config.yaml
model: "spectrogram enhancement model"
dataset: "drum patterns on synthesised drum kits"
train_examples: 26041
n_mels: 64
hop_length: 160
input: "log_mel"
win_length: 400
task: "enhancement"
loss: "l1"
arch: "unet"
norm: "batchnorm"
activation: "gelu"
pixel_unshuffle: 2
widths: [96, 96, 192, 384]
blocks_per_level: 1
block: "plain"
attention: false
upsampling: "nearest_conv"
init: "kaiming_normal"
optimizer: "soap"
beta2: 0.99
lr: 0.0015
beta1: 0.95
shampoo_beta: 0.99
eps: 1e-08
precondition_frequency: 32
max_precond_dim: 1024
merge_dims: true
one_sided: true
adamw_lr_other_params: 0.00084
steps: 29900
batch_size: 128
epochs: 147.0
lr_schedule: "wsd"
decay_fraction: 0.3
final_lr_fraction: 0
warmup_steps: 890
weight_decay: 0.1
adamw_weight_decay_other_params: 0.05
Rows from block 5 of a small spectrogram enhancement model, named by matrix and row number. Each number is 500 + 50 x the weight over its row's rms, rounded and kept within 0 to 999. All counts start at 0. Numbers have three digits each.
After each channel's rows are labels from the 100 clips, of 14976, where the channel reaches its highest value: "responds to" is what is common among them. Only what is clearly more common there than usual is listed. The data: drum patterns on synthesised drum kits.
# conv: 3x3 conv (model.decb.0.0.conv.weight, 192x384x3x3, each kernel summed), inputs 77-153

conv.70:407586517455496494614561457524447477540543464485563484514439583524508502494478498513476545494414512460489519521466477490460487550480526510469511504577529517429565445557500474522523534481484487559531556580454553532469398405527450510
responds to: reverberation; text has "room"; text has "reverberant"

conv.132:549567442483448492520588490499479487413528596440560484469477449564635492449509489616519493475435441497439566486493500565512403479566511429464588560458581499427483455551544481583448537497497533469577490578454553551480572452458450506
responds to: clipping; text has "clipped"

conv.23:558603535548524513562512466494473536503410481506467514411405518476567480555503542564542480563521465515510509524384483487499542552433521517471468555536514500501433489513517412477433602439537515503482494503516522469513528561572454501
responds to: muffled (low-pass); half-time

conv.1:475465492570565556494419443582532490541392451514470427568574424420492503519543562426433533470556566475525498469523469485567538494431615563495560405607364515490514448517557446462584518489490439473480476448512489513471513585464486443
responds to: thin (high-pass); white noise; pink noise

conv.102:482498521470493489539501517510536514523484464530500520472531538486470491496478469509465514495502552509468520473464544477489500489499484531488483493496526533487531526490506483532500459478534510488482466462497495525475553503558485475
responds to: ride cymbal; half-time

conv.100:468513517562468525501489511523476474494450512564505502482469498492513515555540406546503458525511503471505470478482462466525443534490524469464483481544444432503485450491453526509537450479459512526463455478461502505513424444523493527
responds to: crash cymbal

conv.178:501495491511491539562504427455562537509631466471587549470514523543606517453586502482493436513506567536467601465547533510546545476487512530445635527383602468409508548519516467455543516444488503600504453543541510546496530478530469454
responds to: ride cymbal

conv.2:506454463388497446448495565502566499462558533554564565442420555576576470520440467544598483543395497533448601445498427497433470527543504442477409590500554483473500399525504509540499527538414605401509509513389476489520539513546454541
responds to: thin (high-pass)

conv.146:496476438413483505455499581448483472439427465471408548443448417498519584517444555549540570518465494499613482474524378462486447478519481510542438413478509407584443537372481512518506537465455494456471500412445542458452537586438473493
responds to: open hi-hat; four on the floor

conv.185:601490525534469431514468503557350584495450520574525456448493421569539537497473578467559515512492445527452481465420476520515481451492497454516510464477421478417446447444549464624530567607545549443574446470484510532511558550444515487
responds to: clipping; text has "clipped"; half-time

conv.94:553413508506635542419445513427507534525449514607421537484491458405468464509485515388531528527571448475558482466532489435467562511479495524483469553516541547484376507474540504558514583514529593498496440424500488433472522471502484462
responds to: cowbell

conv.65:528455486525492519449564449521353601585461505417510364537474473451526556455538522474535545525474417447550587562417512458534533472472437510489522486504499453536517377517589546529520601565501512523526475558521563535523452426471507586
responds to: cowbell; muffled (low-pass); tempo: 70 to 80 bpm

conv.9:531498476561523537521462486493476460524454531499531518473445477474586517515535496538513508514498494533452526507447514506574534469421539456459492535496555507551462500483474477472506573463504487457487445555533474517509555571549445505
responds to: muffled (low-pass)

conv.129:449591448543524512467590570501470490424515497491440477483482523468515663454469472446521529433485482476448448537551551439527590518502502478555512514499419662344542553520461540375530479426527464489454498574526487503453497473468515496
responds to: white noise; thin (high-pass)

conv.163:499584509547526455481484568512499464531468518584507491424542471426503455547456462482574412568524503520446513558501473527498427476517462500509532514514505504500450485422530479513469551415510444466562491454455465528490491409611451565
responds to: reverberation; text has "room"; text has "reverberant"

conv.32:590548503536469461523412438486463498509510567521564559476445497484508520482542524503524464502528453519568479459421555500398537512588553378413443560471529464523514455497469465483404498508530541451521497486535514509513528544508490510
responds to: snare; thin (high-pass); march

conv.109:456522506505480470492457435506499629498432487452579528400471479532583496452575584472499490530441444470525494515479509474344526518561542454463454495604438576431479440517502503489532515486481532470512553521579446487512489543561504492
responds to: muffled (low-pass); four on the floor

conv.127:477494540497463560453432481425437592470375543498433440468506522529545509492521549523520531526459401480513476525494494564432498522505512528538418495529433392559506482500514598439448467557503521504482459507466452409452455529479420465
responds to: open hi-hat

conv.134:502620520499440521485540504532554483587531460460562523469505502559493489575395502556507481560460458471434528480536467493565467520465462513500502454467503564494533558505510426512484505451472456473469571566509451566510498379479535538
responds to: clipping; text has "clipped"; march

conv.168:578456370498398493536498576541445468366587563617503576428517498500588562505559484538521591470430587559412572471523533460523392463535521482398466461446534494416513388434460433584529533434507520402520501616587570578468531499555498568
responds to: clipping; text has "clipped"

conv.18:503470476534525523491537462506464542464445570463546537470452428511527538435489539513556542534498454532502608536460481538485513426447544536483511545441490486501557479494559586531532592492508529519479445520480495459577471530551496550
responds to: cowbell; muffled (low-pass)

conv.48:481542505486441516469544461471313570478482571474500421530471516495531543456528490472522549580428409434536527510483481474432450588508516462485428518503470456545475414472569575535424575543540533489490511555450502537562440533446430531
responds to: reverberation; text has "room"; text has "reverberant"

conv.25:508491514624549513472496456495493522458425515563432428568408488404460440472446512486522481508541584460491454571484504488434571557530511531582521444488458616581426505484389503497487571498457496491448631443557446519435539524571583492
responds to: thin (high-pass)

conv.138:530517486562523426531476485510462508384381465470387456510467444312515548496539515437421556421597464442568546445509525463473581462578511502609422365491479472445539513440448513525517425478512561537514471455501525479518547598585509417
responds to: thin (high-pass); white noise

conv.61:509479447500404551521485572558397502536463522450498519509484496467536575408539555515468620467510482499585380444441613450572568504565486526485426410481526518497486465542483516556473445457538554433539538559463467557515535563534665531
responds to: white noise

conv.91:548529445435441521475502511450479517449485560490482577459458536511560525464520558635580514527390398433426466454462505521455559518516503462460400582502518437487475479570528524481415553502511602419539450516478450515428470457435474592
responds to: mains hum

conv.130:428579449497394430498536553563422539489449513495474506408465494510514574401460557523498561505504497486480474471446518497517497515551496548440458487550456486409521541522477473482478418533497544466509600545480517588459495458484530466
responds to: cowbell

conv.92:450439423432409409559542505557456446446459488562539615502432502619539546467555438576454565469381610436498512386476499565478461571469531448396532482512501491516524482503504504466515529509478548435474507494462538561494387501439420599
responds to: crash cymbal; four on the floor

conv.152:506525418501510462496434486459564541503483526548573574473519516584489438517466543502597456567418488535468477499535477583492497488476516489509501661434487407484506420487524517471574551544531534483435528564483442446511441426526385547
responds to: cowbell

conv.118:470459435520546499522363434499490642478454433582521492526414518490452584486528438404509496500423447443541459525410524375430577543525496570543408476537422557461455472492501519525505630613533560462544513491554478500377510445506485481
responds to: muffled (low-pass); one drop

conv.190:484551491565488533545474474502506502484514492463513495522430420458551530537574488527550499521466591480451505510482443438520483438545450441517515470531497480517455474565504467401509521479557543534514597582481524503431520462555477488
responds to: ride cymbal; muffled (low-pass)

conv.89:555546518404478448543492512471496549517548461503497545362535566564541462443414511534527401528479482471541608460508506491566546434562506500506490521433578479419504534512482475511456419458463533572521564510516480534462500461512465478
responds to: reverberation; text has "room"; text has "reverberant"; bossa nova

conv.105:508601518491527509459548475612552478552458449524506518504519432491403380592382555533534477516502446499473475576515488501531500523497486552468513476478518532512538548494464433501524517429492448529454535600534433464502457433482523547
responds to: crash cymbal; clipping; text has "clipped"

conv.122:557547506516463495511518473484488540478554462553459562445554460470539528421497452462455534466423474526549493524372580512443587513481508495484465609526445539473497503568512450546525566544473489503624538430515554544504528537482518486
responds to: snare; muffled (low-pass)

conv.140:539537435504472558582583545509415492427437557562336408553597543435530592427539528527510543469520474437528406529491534451450522397548529411521474461562432559457482583528557503506433490479510575429509514449523548499456557534519578435
responds to: white noise; thin (high-pass)

conv.181:473457477422451446480428557438528459480406453513383443436476510477484507514458450533559556561547583447439583397414492449611520535617506506487436453451480408482539447430451518445563491447461617590475491490523504494377429544541413497
responds to: ride cymbal

conv.103:506509462438501484578512472431420506522498555557446560419465449514498573451459511529476489528470455411508525517433511519460488580522508556498440476484472484494524493460530508511478549532536514430478464429520531554471458507457492512
responds to: march

conv.115:527544518531412570620474471497478553525428464470502513429475471488567467556513574592523482483471497463495526445419442473490446565563537488536444464515436445499488498473493436465415566462447482533526489473514463588510502560504418464
responds to: muffled (low-pass); open hi-hat; half-time

conv.128:431547483471451473405565542569511465538513349498508469475511520451496570421416504476449554429433544473496438470477575481493569550465457574503505508540526575480517501499506443571555434514467442489459569568405454548389532451428486462
responds to: march; clipping; text has "clipped"

conv.54:513507518443498443546536507557496512475573521447510537554507509569485541490510519535539435419451506505468516518442399521466439466417537487518573501537520541514460475523524487532494546516487422474567509527504521570554471484531487566
responds to: reverberation; text has "room"; text has "reverberant"

conv.172:526548466524523502537506447485441518478581585460580501492524496549504534521554515441492499541472424480472516461555549535497474486460556441479484529501496494443463448498535487495477562497526556486526441544505536502580556454574517512
responds to: clipping; text has "clipped"; muffled (low-pass); thin (high-pass)

conv.145:455490486544501481517415515538426607459588584518502466513556462477487452537562533536511519501524488600532523515491488461530421472452567515539534462489466495559512408512488511441477493527551498456460579510560553510540482508555475544
responds to: clipping; text has "clipped"; muffled (low-pass)

conv.41:489541404523455499498557568530440544406476507490414477448493545507596639404482444494505632452512512486543505438527496358540519467553455519565416402479530568493483569507453531527527489564435551447432579499487462543502501510498592470
responds to: white noise

conv.123:483552549473458484576459496471539495502456465449466504461552493562453465486479515544470415443505554485437456457455502514477446545536491524536491505474473515504483494538485516482476533448489533486562514476475607545471536477484511467
responds to: cowbell

conv.63:528612502524437331560485517441423427439504502547432520415524482481441518599506503608495504612491499409371481467505570492515468477521498418508517497354508499533426494510409445480481557422584493503509563632511533426452380459457480585
responds to: muffled (low-pass); white noise; pink noise

conv.169:522496509470505494527487518494512496497481496570502514480513514492493494491491453487485506485512529504493523469480544516493482469532501509485459506503529541481528519477487476529479475463521558486507514498514497515512552498533519483
responds to: ride cymbal; clipping; text has "clipped"

conv.158:482521471451506488490577555556460475469468455504391493496500525421568578413419574481516577474512504452523405402463556476488633417559535491492453439673486535445491623466546503507493439500439609471572494535466484518473592533492612432
responds to: clipping; text has "clipped"; white noise

conv.112:526412516492538612514439434515531521502503501521468472541498476488558499515549474505450491451499492494504547525499532511475506547509510560541551518520467446436470454538507531469549507448510504509526379497528538485460488550481489491
responds to: thin (high-pass)

conv.90:519496503477543480486455478481444492496466540575422588452486459415564456531511504531527448520539432479535545520468553482462526469598518500552418518522551530538506528519455381540443454492527549482519431501512437430494542524541516434
responds to: snare; thin (high-pass)

conv.159:511558501504445508520462523465457461423506563543482549500516531559484534503601429575495455492474509531489401492468533486489477482490541479457492505518550502521459494493511512527480570472491515424487534538461529512473439457529428540
responds to: cowbell

conv.177:519518503487501505528509475555486490495530522489528472472505511522502503501510496530493528525490559526481507531488527482524501477496514488421497495447523522501534490497472484505535520476496482434489482533498508516507536470563517549
responds to: reverberation; text has "room"; text has "reverberant"; clap

conv.64:417592495437501454548452471497556443501479516454481569442448546604508539427522549527536502531515480482480535486372452515415547538590507505488495489533435536494472514515410471534543453527457470468527478506514507538533420539516545431
responds to: snare; thin (high-pass)